A small image diffusion model, trained from scratch.
Model: 4.41M parameters, 32-pixel images, norm layernorm, patch size [4, 4], layers 6.
Training: cautious_adamw at rate 0.00085, 11400 steps.
Data: 195000 training examples, 7.5 epochs.
Rows from block 2 of a small image diffusion model, named by matrix and row number. Rows with one number belong to one neuron. Each number is 128 + 24 x the weight over its row's rms, rounded and kept within 0 to 255. All counts start at 0. Numbers have three digits each.
After each neuron's rows are labels from the 100 images, of 14976 (inputs lightly noised), where the neuron reaches its highest value: "strongest on" is what is common among them; "place" is the part of the image that holds the peak. Only what is clearly more common there than usual is listed. The data: flat shapes of many kinds, plain or patterned, on busy backdrops.
# fc1: MLP up (model.blocks.2.mlp.fc1.weight, 512x256), inputs 64-127
# fc2: MLP down (model.blocks.2.mlp.fc2.weight, 256x512, transposed), outputs 64-127

fc1.366:183093122162119127134106097145120124135143109106140103113141160095143116097117131142119146116148121124151133137139136165174072092131126136136107168180111128040129130132170107137132138155167141
fc2.366:153085126096118116155152137138097109132090117117156131119132156137110148148123095174145128112145112113172120092113131076108122103159125141114117116104112097080104169076188143148129102148069103
strongest on: red shape
place: top right; top centre

fc1.12:116145113113109122145102111118170133141132137153101141161116125113123150140162143138136120135111179117153099130084126131126159126111140156132122121059125100148079122158144159132136068092152124
fc2.12:131120144146118139137130122111168108128126130141096153142141113104127116118072146114128107121163152140137131134118145131136173119128081121169095160145145079129137106078102107118146087147141137
strongest on: teal shape; green shape
place: top left; top centre

fc1.323:099122114125182110141158130107141134140155113119106102130135170159093121150094163117194165103163125171135133122131149167156116139097146145149075165109150111167125130127100100146098123116128096
fc2.323:118110079126158111144104136158119117196128123099147107154141116104109095156132118131162137127107153140117087127128176116113136115145156137080123130134140146122153167171125097164128144137128167
strongest on: yellow shape
place: bottom centre

fc1.146:111145132116105124162151113120164115100113145122181121119113132116078129078137127152103125109156140126112133177080133160085108126136163150045162114143078157123155150119080118130141155094124116
fc2.146:136110170076089131117128164159114143114143142144101124146112141125081131102105170111070158145099146121140115105132113143136115155125179161195187172112152095110089109141116153122144131155162148
strongest on: white shape; pink shape
place: middle right

fc1.321:145133119127153139131154088119108130104127164161117124152136141123135096134135094151060133111134144111147137139114106093113125116139131142154141121163097175143166125127138151134148118111105120
fc2.321:102124104121092128122142159123125113122095092164123113136148137140130131121104141128098131200139151159133172096177095143127148107141121159122153175104130086123109109088134098110115101136119105
strongest on: white shape
place: bottom right

fc1.292:111153144131108121128057092130148122072140124152093099148120108145142113133132147153097137130110132143149119086133115119092126148077143122130154150166159161081122129155104135119112121130156128
fc2.292:113156098152115143118140110119100138154101122117142081103094133137122144164114116122091136141172155161124133142105123127135104150143159155155156103116156129112133148086107109108102089108096084
strongest on: yellow shape; its colour: yellow
place: centre

fc1.436:156137109152113132121159149124177163157129145139127127121140133136135132140092138144081162097102135116097102171117127128122112125137166161122134139135122181136149129130112131158129122131135135
fc2.436:145101123119120138103078155144146087116123101149142120127110093116135167121170118129123118163112108149117152085132132151112152101120132145114091168156189150109123084108145136159129092166139154
strongest on: white shape; its colour: white
place: top right

fc1.221:119171134139140136095089148141100136115107142142109102130101149098169166085087150145093122112140113124120147180120095120110122138108128142179154145077107111112110123140069121150134182094103135
fc2.221:128115163117150098122163145114164125135121127132135116122130142162119169121171129122127138165114097168138167091147115154110117143152121106075132116168147115124104114088082108127124124169135113
strongest on: white shape; black shape
place: bottom left

fc1.480:133143110123117110128140115087134119101164102132148139148133165161118201189111114116121181140139106131131133138170136121156147117147119131114096107135157113088133093126161117153120151090136138
fc2.480:114123123151091135163123174112087148183128139120113122105101142117147115162157076141127103109183158106127129132129121122091088123095121083153118134115119106114190088097163158104117168101097152
strongest on: yellow shape
place: centre

fc1.405:104135148114109145105126134125131153114112106118147120120150114108157123102135101127067116137109115126132146063107107130108116141144095147110107135085123153126122107138117090152134099123147165
fc2.405:115117139126115077104119155112156102134113156146090120136160128171129158107125144175085110112171099154135082184098112120112118132121131122156125093156099122134113100145105133133147100132110132
strongest on: white shape; its colour: white
place: middle left

fc1.248:117111134150163156091136143127142136099150123181144078125165145129166152152132121095166108157114116090105146173105106152107116128141112125129140111164095169107104101126104116137113144116138142
fc2.248:117113139108161142176143171148124120136121139121114076128142107153173099136131080126137102144135139159087110144159140126119125095129131133088136148101165154091121092093137155135116129119115133
strongest on: white shape; its colour: white
place: bottom centre

fc1.358:120161118103147135122077170122127099114089125141134111110168115173146156173112090130136109152144132126140113129098138114117146132150129104138089099092149132123131101142167094106127141120121128
fc2.358:138134144163172119155114139089158142127142126147144135163130139136157114174154139124146120131142155115143095100073100138115137151156138120162141100140137098126120114117144131126192096124100128
strongest on: red shape; its colour: red
place: middle right

fc1.373:172118128087103161117127085136119112093156102171085126130127127138143156097123139101121119148144146143120160140148125127120119132130103091107109083152158131060169105139186140125132137157137117
fc2.373:118140086144137135134121133106074100184126125148149108103126108149121121144131117072118125093098134139118103117149104119132116157137106132157111144121074076093083084098172146082089116103111157
strongest on: yellow shape; orange shape; its colour: yellow
place: top centre